Weights of a small contrastive audio-text model.
Model: 10.3M parameters, encoder arch resnet_bottleneck, encoder norm batchnorm, encoder activation relu, encoder depths [2, 2, 3, 2], encoder widths [192, 384, 768, 1536], text encoder layers 8, text encoder activation reglu.
Rows from block 4 of the audio encoder of a small contrastive audio-text model, named by matrix and row number. Rows with one number belong to one channel. Each number is 500 + 50 x the weight over its row's rms, rounded and kept within 0 to 999. All counts start at 0. Numbers have three digits each.
After each channel's rows are labels from the 100 clips, of 14848, where the channel reaches its highest value: "responds to" is what is common among them; "band" is the frequency band that holds the peak. Only what is clearly more common there than usual is listed. The data: drum patterns on synthesised drum kits.
# convs1: 3x3 conv, stride 2 (encoder.blocks.4.convs.1.weight, 192x192x3x3, each kernel summed), inputs 96-191
# convs2: expand pointwise conv (encoder.blocks.4.convs.2.weight, 768x192x1x1, transposed), outputs 86-171

convs1.138:443510409468430470509534407439472574548483576539549494490402460457561512420462588435555529557468519504448518425491522486541432519481462373522485376446408533499535490475444478469530489430454549490563444434464458460473499530443590551483554469527505445498494398475357418483484573416561497419
convs2.138:423472494515507538499462462532501545544350468560542516492520506600597471555546452508419479500487578541524543569550497520544577524580531467468519558537532509537506524511557481537536451546502425499459545496549428538588565414405533505484626529446458519454493602
responds to: bossa nova
band: 0 to 250 Hz

convs1.139:504530488496556416434447499446496563561542498530507439540492427455536518590510543476570514504494569602471504504480519491636528568515447501547521485629468489511588573513474427497537499540425567473408466445512507582520467472558483487427443464528462478443506489467377426480523460671523483432
convs2.139:500544461474485543523585507586488495454540491547472563477639533473592475542409450493496482488468526482466463533476502452468478495466495444427557598537530497441442396593421414536432448499539512504475521432441405446640566521475501502458551497425504511543420562
responds to: tempo: 130 to 140 bpm; half-time
band: 4000 to 8000 Hz

convs1.22:503471565413386491471599495388562490391553404597558480535455491537464420464477534508393455536573527434551471491425579572526476466420576539513495463494528529451495521494480548558403503492551392543486552449435394425470482511467435496502510482442508503524494544450540442411443431516452556444
convs2.22:455565505469451499442478591448495472496423479423488513524448425469537568600458454519504524464572501423506554502476473463428545441510558601545551457532519498471553467444440551436522484552520498478482509460490471519500484498472479531489457485468420490430582505
responds to: march; tempo: 150 to 160 bpm; tempo: 160 to 170 bpm
band: 4000 to 8000 Hz

convs1.36:483507526489533446451552510495462474468467444558538544494415486399408506519413388427476448403539534564538526633455603496554451522490518446504545475558521450477466482515549517402536457510413499478457423455553555477502502490546495471493501519538478379481538468546488478478508516504495615518
convs2.36:512456539536548403588566526513540440424505445529603557519504551459487440480530501562460469520460545567487444489474588552497447522423419518473447464497531509493498578465523501501559486522630459513557471515510548489494481450566548485490554497513570595473576561
responds to: rumble
band: 250 to 500 Hz

convs1.87:439602605545454455441539546449482477531567558551441536466445478538506413483444462478483386461466474558572461590570466480465536463524458498459429487499517554418452473469596508524428490480474556452486491521425531419476470468549477457452554582431523509483511557461548604481490491505491542423
convs2.87:500436481548404497478435529489535537437418474584436448489410465501453539491468440397526530480461527482439490451475499493601510515419494580507497456571513461476546510506468499538483431410524372483605470491440442495494467546587513491587485596500471537578508493
responds to: rumble
band: 250 to 500 Hz

convs1.79:490472514497560489467508442539504576559539520440372498518511479510494546525465403489466486406400502560471510510499503379448440539480485536491561545419425505492486507413478529539554497554427501438444543555534573453512379492449495508544517590419491587408477577571481478535492539505460378561
convs2.79:545494449463462521502500540456472615529458576480519505440557439485488418528502452521517485526453514513514531505467416486493444458463488545468498529609533551494500514530430494490561581548475534477524515531639551510488464529502483516518474537604466511440434430
responds to: bossa nova; tempo: 130 to 140 bpm; tempo: 120 to 130 bpm
band: 0 to 250 Hz

convs1.29:451479367417559521416403524398501503522415461465498468393422501475474416513490543497528498553441488423545551485521404455400490518501491490518475491472445493532500460458454542535498482496478473467426458443489513508452476491396361530494518446483475406492426407465477497526518523496505542493
convs2.29:485502427517576557576579463472467455516551506594485516610523512541405474463545481565579481538569556504454512493457490516443502510515528515527466447547477630484568527511601539538532461493464495535503459496451551427512578424557539511448535503479474509564418598
responds to: bossa nova; breakbeat
band: 0 to 250 Hz

convs1.162:453463434486528561499550579481500485479515527484474465549423521561570407504500504477496559541542460440547559524487512523355469480543479464508472508558445425459451529448430603489438447522509401581501603456542567469523443473413489500527477509534592506608493456520499445533459416350543523484
convs2.162:438511505499527493472470507449558486501587542477493515505483515575466526516517489474468514532522499536502531491494501466443408532416511527436512514538471544482460516443497520444535523530495512502446531480503548467356480602510514523507488536493457535454522588
responds to: tempo: 160 to 170 bpm; tempo: 80 to 90 bpm
band: 4000 to 8000 Hz

convs1.19:637523503529556444605539502542504527532525477555426538509497380502397536495484485443514462505448516466546546463558441514415548597543543526484478541389537478529579454382472457471521512462473518544523550615478576420540486524460598485530473488524480612489516512467514514603499519408492535534
convs2.19:462450528485574528541462550470494477464560559482428421487438485437384572483530492445561475430493569496531483551494421464444500533525451428541520479563504448440520500491450472509491589576518476553555539453515456475536448427509504389559548522561408475598585576
responds to: low tom
band: 0 to 250 Hz

convs1.34:516427499490563417423495508467508437502534470507506414511463435556344556437463448413503350507480501557584491514516397484512508510460566453419471512487535541487500461474539518534505482569355500489523473523562532457561432493484475516483406561426545494419497426555485513525576439521428526455
convs2.34:466437463618466542501425522522497512520514488516465492466546524520436518512525483466594447485443508591466421510456507549590454572422463575508454443509466443460541497481550501518520510413461510490520474403520572514545497420493553514570531545513464426517508499
responds to: rumble; dembow
band: 250 to 500 Hz

convs1.145:490518545540500376529464453548527558505542516471548426525479486407412552514483403505473497549517465556463499518496432538559536481497515509506506558484486525488480457459514467474523432495414603479453465533484463515528513380536484488515580533439509525522518540416499594469506486579444528489
convs2.145:486498455505414446501474527511463509431563491540526443474414454432524564535464463427488391549530554520541460499481501552503556529543531547474573483552421489553444551551509473398517576497635502474455429491566467529565461543520579495492463411469560545545527537
responds to: tempo: 130 to 140 bpm; clipping; half-time; text has "clipped"
band: 4000 to 8000 Hz

convs1.89:632497485577554523514504456459541462518513554423544474506537501509554600445534447542573456563445506576529443488515569499547524487489438483506549452496535490597470493513543534518555527484596523482574555625480492547426579465475574572535458510501454571537556533523536532491508522347447487506
convs2.89:548400474493452600508450523496518456465541517516484562547493545502530452525570416449451462518585460490454474578526519474474587413459437514465459535505366439504452446409443523445500523519511602540473516543402549486537327453519474492404492515526440366450463436
responds to: clipping; text has "clipped"; muffled (low-pass)
band: 250 to 500 Hz

convs1.188:499526482457451511502446442461552488553426481484494538504464483416446482449501480467503520508501385492458455517543381519421585586431530472443508540381420506570416415512513534531398527403503523544560436388408461484489494501504456405463450467482523433473533478469442451573494455389553497414
convs2.188:427466533459543522520491450531541479491351478622514506477518462491489558569578491517430502486459503568466432501554524490434570598437530524565488447472475506500496536522517429505513388480494486531510502550536567524502420505521470481485414583488412475436517505
responds to: open hi-hat; clipping; text has "clipped"
band: 4000 to 8000 Hz

convs1.129:570461404448463471445492401433507420606467551565460557523457484360435474486493521500507516450542424498487449548550599545547620609539457511459527554436509491544494441485524443448489470465452524536543453551506515457550465534461412465519516515521507525479552415444406490620458558485551500481
convs2.129:549457527440404469478457480374567484500530465564531434483432462501520416481465582595584498519471458531580483450465469435486477678490510532549456527481564458522442565601500499517548470545488548508483478487475431448531415546430476534507527483528501504539543576
responds to: open hi-hat; closed hi-hat
band: 4000 to 8000 Hz

convs1.134:559609505487503454443553511451435523590647566502502545473511437518467498467569436511519498540421472471555539594466503478530595495469431511494460471453537533493455539442543415430559476494524440545480447540510500427523499504541496499470530541522496526438464446460546506507484496467523567492
convs2.134:543380428473553397512482526465499538462519497466564520519452448485440541465487544504401456551433501569520526443424521492433484522445353556472428545519564464475469474561524572428558541478520471468441457406583512457499490520507440429475557561560506519478442434
responds to: rimshot
band: 250 to 500 Hz

convs1.3:448452585492502507520496544478591562473573533498433483520529492459456488519508476578497517472590492539509531546440485574346486458448474525462483507646608535496471514486550541500473492482470554517398530458526494409519503515512508456470507526462585505504474553498533507460477460533476501532
convs2.3:449502491482477475501536480456559468481485450513485574482406534515466457422560474478531503503482561509606549511541492422502430491470566439404470464441488529521527542515510561417517525445567498509460498558476460429461494479523509485445550392458488535505536502
responds to: tempo: 150 to 160 bpm; tempo: 140 to 150 bpm
band: 4000 to 8000 Hz

convs1.101:494480455419467492451462562505457456496529438522536595537432477555392550488551568437534469518437471550490543536583504490445480522491399480494502359489437553529470488485526583541496518459585495564574525458473486544529605458415487534514459565601542459456568401513559444518450523491502567449
convs2.101:435462499569507423547471510500508433508516505518544511502501454449492530478602468483495440525516556485520478529537538476480558460544527486413492483457555514507406542494423576467531544591489512574496420501486463524498505620501483435418542499451588496504519569
responds to: cowbell; tempo: 80 to 90 bpm
band: 500 to 1000 Hz; 250 to 500 Hz

convs1.17:513535492551505463516481518527519534521485504450538428498553469435500528575434524519547462423525571509449508506513471482523492516533570603479501500506477580529516510532529438497552505495375551442538509497489453540546487433605465547571514557449531594433495535506452478461492472700446479484
convs2.17:506589403514519399554538501418535455578513541392606524472440510499499502449487514529459494474468469485431504531504468479483521548469488443483528457496489474410463527517438508499516553491529456536494533516539508475481541515481516503468450503453518507509530504
responds to: tempo: 130 to 140 bpm; tempo: 140 to 150 bpm; half-time
band: 4000 to 8000 Hz

convs1.171:399516557502514498463494526464428572491551474592502562571524482512497407440527524540502497461520520492419442550449571467334551490556542454505491543477515532466437560487558505547496504545537430522490554492493470468555505525458371444462436461568520483499482482445506547431518478396573504482
convs2.171:566557503473556434533425477425533539506558396488415507523519484518426475486641480475429404491518509501501510418532471520475507531460431500523448482463494482469492468474487673479501585516550448596433501466506458454518452552500458478395471501462511480386487535
responds to: tempo: 150 to 160 bpm
band: 4000 to 8000 Hz

convs1.64:445468496408567493465457488451421532405497488486522508437435502484576526444457566434484411515413454447471527478507479436470503492470484509568451420473509492473468525504551424501450594525523456520591602554512538466466480530510481441502447536616437476426556445552474512366479469469501546420
convs2.64:370526580566444507508460565425460380473468434499560452460542574453472502564510477531517419384546534533492484428496477514574569419408543470434449583533481510538512576459471536603512562510502496559537482472450528537462479516594535470548523449589462450517494459
responds to: clipping; text has "clipped"
band: 0 to 250 Hz

convs1.157:479495533486419450471542518438452565604480513496470507444507482382475438580491469477409405500497509472423409566494540474446551592491488521384392471572518503531531476477491495473340463516480510497509447415461440517525485527572485470501423544497508411456470494454482518515506547529489514432
convs2.157:570463599494492502571560531460481411474493470520571438534516517513489476554478541562461495467491515448463449478484505576523525573450538532499515545562511572615439592544506511510520447449439469573529473533496592487487473500523419459507537503490411507499499471
responds to: open hi-hat
band: 4000 to 8000 Hz

convs1.71:490467491465453564495557573546530517447490516465476551520517510545436443598462521466491409521551470485484579453473513518303549470517583489487461497576494505483556543475496585486527487490529534628451501501489524485479526420396488504500479517544614489558501483499542499514476408464453474439
convs2.71:523480462595510565518541558545538653474484488488467546481476540456372415515422527548543423505414524533552464451577491548420477536467489505537387507559525552552545534514484558468491530465506480486448409547488540434425490488505457498518462446497505479421543534
responds to: tempo: 160 to 170 bpm; tempo: 150 to 160 bpm; march
band: 4000 to 8000 Hz

convs1.44:485477471518462439482471509494536560528503438537478508496514517479519529682511507536551505541532568519532539485505442610502517547464516659501509477653485478535478534503511490491528475519511496486566449516494492526516468410560487524504511500408495528420467477483445502504481490700501496506
convs2.44:508488514543491530598525459443520525450494499425544514504452545384569464578424561522557456472529546485453548559607422518467459514474493457514491619464572458372535550548427497491478545514515500563504488478484450349607498508560594550401536474523470519494602527
responds to: tempo: 140 to 150 bpm; tempo: 150 to 160 bpm; half-time
band: 4000 to 8000 Hz

convs1.35:387494536528530591493501390518502479485498539475504436570537524542446396511563606489564452527480508475471421495395365450436446476518498378467496509514533516522461566505556550543427479495535458468508573487499493486471470491544466480443500460541462459550417510549507503431559471469570516498
convs2.35:520388523411413441497470511499513579548509422567485534499472487489343493491474544462514429487496394504479529508452551482388541431435539527438560574484444460521553457448520528461508445484458497426499524355409507538470457438471528513502451516505496428517535516
responds to: tempo: 150 to 160 bpm
band: 250 to 500 Hz

convs1.13:473520502467392401444451530561496482469544476547501472503533484494531449600475487488594503516506532526481542551531493508557522486505519600458541462549541586457506547481481433474446489459427542437536493382482448541580492526567495377558527512454488506509458472391450416459480546581527507409
convs2.13:460533530474425506451567475540460488472491508526528564444480498442513536479474522561521379576560551451396409482477649497449498528491446425523455491495490530491488526538454500500497435514445480498526492480497422444601571476589424529421512381496511510368465455
responds to: tempo: 130 to 140 bpm; tempo: 140 to 150 bpm
band: 4000 to 8000 Hz

convs1.152:442460439503415465540512487486429489523408500487512491408479516543474492516520506510518419481588582558447476466387527542522443520465541513535562461530473478370467473459516606546380468549555413462461545446502529483554457464336508474533510395457468487430484428487520473449545472556462495540
convs2.152:506464555520498604504440481499552489533495509436553441533466380485514460532523521531473544511515475524504645567582521576555508381459563446532571512512474504485531497407474535449510535567468522456476589542441466477500542530584495533506495449518495504456546548
responds to: tempo: 150 to 160 bpm; tempo: 160 to 170 bpm; march
band: 4000 to 8000 Hz

convs1.187:524508455470519496450521462488497504377442542468538475514531586505506525506541539441587515492485364498543480504436500468506484339372520525497556566454515478447458371532500466485466460467450435456528488505501492622453534497449467529575479507496522496442561486560585538418487533520454541538
convs2.187:458517514494484432541437504548532519494408453441474493487476531487546537554512439421480490448506457428521516433531404568541419435509516466410426502452438517664552453400580476510441528489478461579375452557481505516487366530395477518516430485535442437370489525
responds to: closed hi-hat; thin (high-pass); clipping; text has "clipped"
band: 4000 to 8000 Hz

convs1.38:566506460469499448459523525514530645573490535499504502499497491486522499580423427490431482481477469586519582492525461573462539392494357532554512524570445488464465467485429514530528490508472396481459467510543591552394451488428471520577527500463509450474484440452488395531472474488510425606
convs2.38:490470483464486498512506459388490479528401576520435550504410456594496472507454505511468468519510597584440533499462433558544479540461540431554507443550604420469543550544420447599479456529512522488425584535385515437608591489500554476499492525473475550496450561
responds to: tempo: 140 to 150 bpm; clipping; text has "clipped"
band: 4000 to 8000 Hz

convs1.8:436532420466408461606544540516491541545491551490558340466416476482538545500538483559507515610491494539489444535413502524513405486492480534482511485530461475512517484459475412410437457407534478467512607565471398468532401444478463504424538467442505445511468420463572415515521495477520456499
convs2.8:430509432542560496548414425492525415523505480508543454505528418583497545594527521415489584461481462467582473514516563472502519432509439457528501537598505564530539506463480503559483500580430418517504455544572534461528476560528571444496530462588509463553571554
responds to: bossa nova; clipping; text has "clipped"
band: 0 to 250 Hz

convs1.9:475499572581465534502506501566380477455438494520488572512518452458546486438553450514488460434552567625452513502496567544474410463459415542498470484523553484420478499403448576573475533452452450530542504470483477521501450474430479531501509494473522351513477598563569482435470541407434512501
convs2.9:488520488505551523520451472486538473519438542488550509462423509526470534541423514522533403422496531552476522449428486579414522432438422455571499416555437554415393600475478569435506512478484528431571464507513614532421501464537518481513494464482554563530550438
responds to: rimshot; tempo: 160 to 170 bpm; tempo: 150 to 160 bpm
band: 250 to 500 Hz

convs1.60:495511530448637516431472475499520413518500394466475543474482454479373494469514482435523367500464497503487506531457527419504476430456510428401535538469543508542532458412536524467495451520446464509479440468577570534491466439464352505462489558537473454415564442612532498476448466491516504436
convs2.60:506410475564470606473405503509526446634417514582542416484556457480507486583530458519544413468440539510486480514510482524622572456504433492433455499458398474428418478484497557503526545448531507535488419569533535363488462463558501493536538448542425431496503471
responds to: bossa nova; breakbeat
band: 250 to 500 Hz

convs1.137:429508501461468523435477417516538496502385388537520567458480481483548426454475449482509504444531458511470462485454635498481412477465429461493556394415468476466553420473435492561530488449604455416520604510519438500545523414464471512566419482536405478496443481455479485458506510458490473436
convs2.137:416525533484381470461453460523519506469527553468477453450527466502483486593591476525555441519474496494419564483498423507505525493483568552586469492444509535613522448498530495550491395449384406543396542460578587440502484504423565491524435520472468457563508544
responds to: clipping; text has "clipped"
band: 250 to 500 Hz

convs1.122:467513484475476486545437557420492503545458461457440542488483471434469417524493479488489519468459485492495525510466504548390567582469470536532453444559495470446441360533487570520433434546522447414485517430480488480496474551512494446465509520470569491472413490492453453526482407470383484502
convs2.122:561499547476586477441574441500496514422406423549376490552488548500526532553469515570379506587480460446534527475463592501490466539476482549529462567482403543478417541596487557542489480511457441524482554540507477441489565526450489531536514543444382502528492509
responds to: bossa nova; tempo: 160 to 170 bpm; tempo: 150 to 160 bpm
band: 0 to 250 Hz

convs1.115:476494472397503466396482510445476446389542504568554415401480425439490520456416546456429395564502471526442431456459531472512450449517472443507434500499538500506586433489561428414517510484425426469434458484509506502525448442492506502461486546458396493440457490484495498418559545458498549501
convs2.115:519480485526579478524475533533400488479457565498532463523601502580411515483575571593474531541456501415476459530505562534476568456473446469579403559478541575544515433500502517463453434473479549536512524490490561495471517447560559464529540390586488545440550560
responds to: reverberation; text has "room"; text has "reverberant"
band: 0 to 250 Hz

convs1.52:512454477441475498549518498443525465377415480528446528550445477465423464447514485426472522537531381439460449495506475547424413531541470492509443410517439520493527456491444524462443445473512402576467519559440451514494501453480460508553442490480464516549512481422479529473473391381448534449
convs2.52:483487472397482495430493502538502478444467440486503439502445404507497509495440493479489477482581446446516586476477489501484542429483495506524405543490522442478477476449565544458422467531449466460482426485453484413468483523465491496540479576528507447545616562
responds to: tempo: 160 to 170 bpm; tempo: 150 to 160 bpm; march; low tom
band: 0 to 250 Hz

convs1.102:491348450587451458630488496528432506456478489402386491529457456463469464496498499457389586555518569474460464540561473492403533498524521471581379490538472534497531461495532478434468528449523519516561565526445481455518492489498631511498427484444454559511493488395518493551478396509505482581
convs2.102:435400520471485425498488575531474505437534539367491542576483418514553521474458505482523511521552450466454465545468466416502506534492521494484400431472440482475546397508504544467449529493487497442559555501493516452466549513425483377521476439467475433538524545
responds to: low tom; reverberation; text has "reverberant"; text has "room"
band: 0 to 250 Hz

convs1.109:491558510523499614527442516438536524561502514489451469499510512474571534526515526496502452453396373496484547482480525557379544519459448477416605505496549463624524454514541562509467514453439430547468457390519547527514472460590478487458428524415441474589506512603569533485622514530407476436
convs2.109:527369546546535514490532487438543493480428490463530513477530482505452534503590562546509466542456518507480454519484469454575455537472426504408521505444541540544530507538509402456502504456487478491478520516569562485506438454543398412465527512448551539476483566
responds to: clipping; text has "clipped"
band: 250 to 500 Hz

convs1.120:532550517459439568595513470486405398475520497536465567500437515445455512411544499541455419524469461401574437546469554498479610542484496490506434503595533526468542495443569540485567585529463497400558495545535466438496524471486541499505460564451530503442592456599478415558524513481433492473
convs2.120:457503500572442462455432472489418456589526507447549516477581465483595561466450445419453434527401492589442432572502581529580419449556552537553537487495529508567516490487522457489553482498503538590549496572567458412455482471461536445552468462568435554498526499
responds to: rimshot
band: 250 to 500 Hz

convs1.94:424549484412541453347542500452490509494574408513534469434499424478407387471550445455514479481495532562445523574432510516536464460510474445482438447491516471512497506491502439441488353490422479506430420489564539450411344489563425478443502491500461477462597451472469488422494517470474520466
convs2.94:471528543531475533487472434512482543420519476444435437480536463566484442549464536412600426485492558480444426356422545580566537407512475549495522441563545406472476432450551493453470521440515508543485497547512379468505495532523425535542486381493412436541453492
responds to: rumble
band: 500 to 1000 Hz; 1000 to 2000 Hz

convs1.24:409462558511533587485471600530532562480421518450441468470492481521414493505492529542428451493488476522464454570477448541449428397543531492547483478586508497443481479476522470457483562470529475499452486501533433543490499389456492604448485460403460476538434560564502381364517430516532447434
convs2.24:499549507502532565504501581394477472390522506464461493476544564561461443547461502566550519506551509438492575434470490488531471442479463489477506409542456571505413532610435490457575452494474473513528552581505561529447477514547587538537501441480479471511453471
responds to: march
band: 250 to 500 Hz

convs1.31:489406496519492528499564545454507629480464472464507481489472481535490407469506516437520414484423613444440514446472529408520426592570470391513467522489532448475615526487468465534510490495451538513514534468548554500490429458541492463543559493623517506499498489428462518497477462482515408423
convs2.31:420570573526552474541591493507443443400460521465517473594419561463473577452535493430441480475418577530468425512508580524439432409451546471459479576591545474503483607386467489510487425501493461478533429532452430538548500538569493450487572584562569392452504455
responds to: thin (high-pass); ride cymbal; pink noise
band: 250 to 500 Hz

convs1.67:493532414544424545432604438467448501497507512508467431529506550483561524489481438475516574425564499489506519540472474513535547529496470482572456459444529440490447563560407499550481480522442439397569532361543448517436512498478467403499512484558529415574440474482482496463574512368466547519
convs2.67:545497444531484481438541495546544470497542571502468576394488521520417502509474500464542507496494474569552430574573470377559459521492493575488417586497428479539593526483496444522535504594395461487510514492419416420557576517540445460604462548486525431588549584
responds to: reverberation; text has "room"; text has "reverberant"
band: 0 to 250 Hz

convs1.62:464538521526492489461462504410549545540464549520487498496457549396527480505500473511477468521482386395471550550537562503499545482433513519453561574525595433546513400512457506468491519433450451445450495501579595526537520557500426575493566515472572492514532511490474580561576548450536515494
convs2.62:454411499468510550503462491434538507492515529560535436540491463495419547481541518506505518463459426494491460439475404489438527467502526452547452434524484539598557572465555509496496410552523442493512511558543497608501436466548573491436530559594526525505469629
responds to: clipping; text has "clipped"
band: 4000 to 8000 Hz; 0 to 250 Hz

convs1.45:550442446510524406450520565481492466379515432513523531483424456424459448461434422405477512463528585564543567572441515567548437523509474377494461497522494510394441458448510490472517421464432462547474471426485546563545473532410515521509434526495506456514596538509531414440468427530468572505
convs2.45:550620467561532491519528578542496425396504499468411563581482466503511480437491470526533493466459560492431525553537561572566453459482515573509437513571507518504471516439521452513572502497509447526459522492503519529497572582631570542463596554465517606588516379
responds to: rumble
band: 250 to 500 Hz

convs1.55:583472460446483492419532466426474490504555501471505545498463521507526578431552567547560532549498504472526521521563470502569478525540495443491449529439501472592545487452536464529522522409536502546658457572552501535494520515538487435496480507535477525425558455472458466542518556447513496555
convs2.55:501437524577478408483492523512468497517525522428555521531427585397476417563553532519420426457414513509502443516546568478449567489616406471410502455403520493491494431478514532517558485501503449597454539501428547458568466388466516477457467454520607460422519459
responds to: cowbell; ride cymbal
band: 500 to 1000 Hz

convs1.66:525558495479480506520522447503442567527504507486465541563512433450462471534513466438429560510513517496460446534531437472556582542404492437500517516385479525439486431539608536413559349500438519491461445520495396444424493545491564495452537430453518492566542472554524606485648553458457398513
convs2.66:465494459468530501520446556535568494489581498518608472566483557475417525459514480451573501531576531495435563416521453523510427543444515454480502477436462583486560479502538513530486573526517582436470476506563456503478430541583468525465483609539475553501473461
responds to: closed hi-hat; text has "noise"; clipping; text has "clipped"
band: 4000 to 8000 Hz

convs1.99:393457537563488595519470502460471548508493474479451443570480497515481581504544510442466458555503511460392511527555544518523452507576459470476501455552559576548554568573478528506471511407422577556455521471454461536510423530499485464475461465462464460437498480551369469499543495526418483571
convs2.99:516410514385499468541512533564573492434562572512438501557556469472448557585340493485460458486473508516489466483504452405472469518417465516541564514511531482479503523545463361512497523559508425473448500443449491504545386428507495485524550593446532433541484551
responds to: thin (high-pass)
band: 500 to 1000 Hz; 250 to 500 Hz

convs1.95:536479588548481548497519451456496476437456489429473528492503460563520504502488491525520443520480563485543506493517520395406402480590468460509514516606497551456485603544457482580512571593572459556472543503516492519546443522614513483536453576505460534477518553386484546461487423535483465592
convs2.95:455395455454428402497459470434437502466592498431499557474450491535470450479443478476454444590471557446540551530418457417465483552401425541469506498518527490529581551466387466485493534512452537437536468507549511629453475479522488542517497509571478448577501541
responds to: clipping; text has "clipped"
band: 250 to 500 Hz

convs1.93:502463541456581453471534511486468489485536442442412511503548401521289477472528497392540435521469555411480536465512373492429509484541553500523448509494509457438456536534487501537525460472551470434490535564559544442457463495540541563459454495569583529503470525561524558465539460529568481479
convs2.93:587467495479513479543497597455472460432599493517435434461419544414421474512546489534474522437603414537610403461455496582507587469386466437496483517513524452523421503529432471507496554459543460471505483445556414541521572446538510492466480513463525483514488462
responds to: march
band: 250 to 500 Hz

convs1.147:365485504568504572538538634413470508470537525497572511542488513505447477579528515466451485465501544478485526462525527546247545493516568460540478547603494505472526574511520570533435459447479482496450531419579547475469462490438500478513505557487495485589514447494529550490494430481413436545
convs2.147:524474480530518624463614430471509525549524439510579570500549492486454489443489470496530447450529546427453455569580425551444515516497530519495425449502531523532397514440518535400449510453478505451529541521601470487460474448426512471444564449455536525542412482
responds to: tempo: 150 to 160 bpm; tempo: 160 to 170 bpm; march
band: 4000 to 8000 Hz

convs1.4:422510474441501525427480525468528525483530431537559486486466457478381461515492497509412379513494625455486395542479441499496522491527468526497550398526524494420455519492461561553542490555458468460507474424539534404576568485491467580442528487496451447472562501441447440574370511554478489467
convs2.4:552536551506396512494505528490530506398549455506561508583451507487480507471433598454509516504529550519547445492456502624549582538473501419526486542517513494544601530482489490583540505447511516523521420512548449556537572555484456511533422473547461532462503474
responds to: tempo: 140 to 150 bpm
band: 250 to 500 Hz